config = dict(
    dataset="rendered roads seen from a driver's seat, with toy cars, trees and houses",
    crop_scale_min=1,
    targets=['line'],
    depths=[6, 6],
    kernel_size=3,
    loss='binary_cross_entropy',
    beta1=0.95,
    eps=1e-06,
    ema_decay=0.995,
    batch_size=512,
    epochs=149.7,
    lr_schedule='constant',
    warmup_steps=1060,
)
Rows from block 8 of a small image classifier, named by matrix and row number. Rows with one number belong to one channel. Each number is 128 + 32 x the weight over its row's rms, rounded and kept within 0 to 255. All counts start at 0. Numbers have three digits each.
After each channel's rows are labels from the 100 images, of 14848, where the channel reaches its highest value: "top examples" is what is common among them; "place" is the part of the image that holds the peak. Only what is clearly more common there than usual is listed. The data: rendered roads seen from a driver's seat, with toy cars, trees and houses.
# convs1: first pointwise conv (model.blocks.8.convs.1.weight, 160x160x1x1), inputs 0-159
# convs3: second pointwise conv (model.blocks.8.convs.3.weight, 160x160x1x1, transposed), outputs 0-159

convs1.57:105140208057116112125165099087129120095139118158102141142143110129135150092157148084070114146136106090129153141132125122095107112148071123175128100106163103143192126141118110174093140134072089167137144107095168099121131136120081137107113135170124089128154129157113118121153092098143134102129197128116136096098144152201094159191091182160117106119099122134105160064142208137127124115160104167143197011080108123125111107154078187089100136163087103122120142119155049148146095120164070
convs3.57:133161147195101093116134166097130167129145158157155110085133078134143204124173164126207148105109103104134107127127148132118125131137123121104147125111091128174132103161145133161152146069094162114123110124158118182113148138150125148131089149184140151082155144121106114146096135106158102142162128152077115128255175215132080080087128110117255132137110126086104099192158111098133148137109120125153150096106110137158125119120120142138108225129107116143123115126115109105167137178123144
top examples: dashed white line; vehicles: zero
place: bottom centre; centre

convs1.41:116146155107127125149167123127115104119163132161118105107111162127182129126139137117115103123126157104122112120124110112140119113174113134130136093163149135133134141117139145112124128026186126164128096107107119133093149122113138071124116116135136198134170071109137095112143135119146108127076167121152131090127174147242045128173127145126135120131167117147116118138168134207119167079142127151145110107049138150180128108127000213132117117110118110105129148116170147149175137116129124
convs3.41:159135125167129088126143174138107173125074129163075061157139183161153128095133142134115129146070153152155057122171145095148124139105173125173142131099080143131173042114143129145135145112108119174123014032111087146081122163145172148096143136124165135134162123117062117146087126138090153139139149125137120138170138153177126156088128139167147087147086171101072150122134144150173127122076129137138110042153112124142121147145154090148073143106125142145137170146172053104137067146143116
top examples: double yellow line
place: centre

convs1.20:174134118046200118124143134167125104085197129149148136145104156096156084085182116169161137090129120090120141210138130137147110090153145125166112136126191136139165154125138110142152112131066114152159115132107115144117177144154144118141122138134083094098164142172134113124146149157119084120162030125108124114059113137131106099132150180105124130141132110169194234143138208173136100097166104156107175099048130163127110146104139133124121142144150141073106175131148091153179116123080085
convs3.20:148198151136143155137104164179130191103204141173107138105152180094170155151144140120173126100110118180124156102161161117141175109124125097182128113143140120117085110146161129132108116151151155166170111115123153182124102151094121142119163125124158129190168149212110055146144094105137150128148166142107132118119187143188149149119169149170146151110110153100062170173136136082159062177147138162157111131146091122168122094154165179132131176146100117151128144074074061065101125188171167
top examples: dashed white line; vehicles: zero
place: centre; middle left

convs1.29:163102105160123132142111163241099125197212128196064160140088094145204150133121106116103134138128158152147127135115239160134131181146110088133135139125171136086122155178144116184076127166142116131118131127153114105122127151173143103140123146131136140159125144116109117136129165134128151106130194127130144089144143142189076172151135102097115089118134148105137118009126114100120203080112099123120111107085095124135134151118183139120129134135117135096148063133119078140091133131186097
convs3.29:115104112151098145105116126110134157129154179124134118114143053115110146126123105132159193109137137124178111124110160127100090125142100130105126110113092198166168115136106111171168192101134096085110126108209109155137129069156097110121116193134093217045078172202141088174138101086141105202208095133109113169146157146098104091127122094072124120184086079144098092156116129067129169197097097119135130128086129120115120138123098130124144140097108112098101073142127154139178145123103123
top examples: line: no line; vehicles: zero
place: bottom centre

convs1.85:156133191059207097140150134066167136018117121178103123175137151133143175120152108109180127110141162189091123152124086123133150116111077154113087099127125127152165064088097137069147105126075133119103139117097139145113136110145120137119127125179133165120173144166120048128124094140148135168130119130145103119041174126137114144124180102123159181124131109139148140143109115203141137146149131112130143083040086156172103161066133136124108119151123113114119140136208099081138161116109074
convs3.85:147081124153142128141107126160114165030149098118130137143087120139148073185126119060092093124121088088098109123049135146147118161084113138093134121152129141165169118190113088098132098086149141147105146145090116129136088118112109145148168113162114117190128100082135109151128133142135044101081129075090125118172114170120120129135086044120146127187146115127142180080146085169130171086128072074104143118075130090050150133136105120146124057109129190122130128183109177119112116179148091
top examples: dashed white line; vehicles: zero
place: centre

convs1.90:181078081147137135125111132226150148146134131150165119094128138116125122157197113115138099164111110089127135255130128136111110145132131139134096150208202140064139130167133136113111134178088146095085102107121123168112119126183136127154140109159120164147149103147100107128145119161145139176136133150137134174165182136092119165098089085138142109142127148144178113135139153107095124177146149114102107115043099137147145148137139219063112141122119110117155150149126085102219123100205133
convs3.90:041115114145086139040113119113143143105174124111133133148046064089109119165096095123125124118118215148140125101107136090092127092123103087130173071112108132103088128140107104124124134168174140075150108122158103143125097082160093110122097140104073137176110131154126111135112064061113120133147109067113119138133138137156127134129103105111134134119116175118057187131005133112113062131129090109093134148152097112110109152148120137129121148109115045135060109062127121073125119101150134
top examples: dashed white line
place: bottom centre; bottom right

convs1.145:048140139123104107123164133165113096162108135018161138096120137141095110126130139146126127109120000140097136176107125144116115118120204118131222144115104118099143155141126122085086110142059119169124105100154128122138117128037140156158132121127127179120147136113135159122126115130141104160119072127096134173109135117182093161165138120164140128127132124124119106151107151169249124121172156121116092136042119129110162105171118147132146130113138118125118176109081062181152125108130176
convs3.145:179092132156139061153125149122102179122086072181061116179118158218197107093090127098089084162113092127106101117126109082223108122112153121139097127114098115120106114090116128120136104063029056181116096122132125158117105144115174118109192102168152082093120094077095115107080137137135129108096107115102101107117088085148102098102129121160082118116097139101103165118165084167187113154124127126131082091151103123124122114121141121134105088121123086131192144103069114109137111129133124
top examples: solid white line
place: centre; middle left

convs1.136:169128105124130155149107110215101117190192140196094116142135125112165144124152123139137152159130141100172117140116215140141115177140114085183105162136159158081143127165134128136098116135120127114125153132149121145086154126218142118151133143096113132152133141146145133135130118140133114112139111124197148107171185130203088130124157099122135092105188129109140150035116143101121203105109129135108080086070072115100145138145141145123143115152112144167134070152143063098081158152090006
convs3.136:113087116157131148131140134127140145098146175138123137121127107122120128119112137118148192123136136119225125103107195138117167117142117161123124139114113232147149137210101106178152220115143079131118132116180131141136107109145115111134137208140114205066069200162130092200136141142119110225202128113124105214136160117126123114136102101111118127229139103126115110140118135093145144172111092124130128145064112107114131150147092126125122119117101153117108104149170158098164144117130124
top examples: line: no line; vehicles: zero
place: bottom centre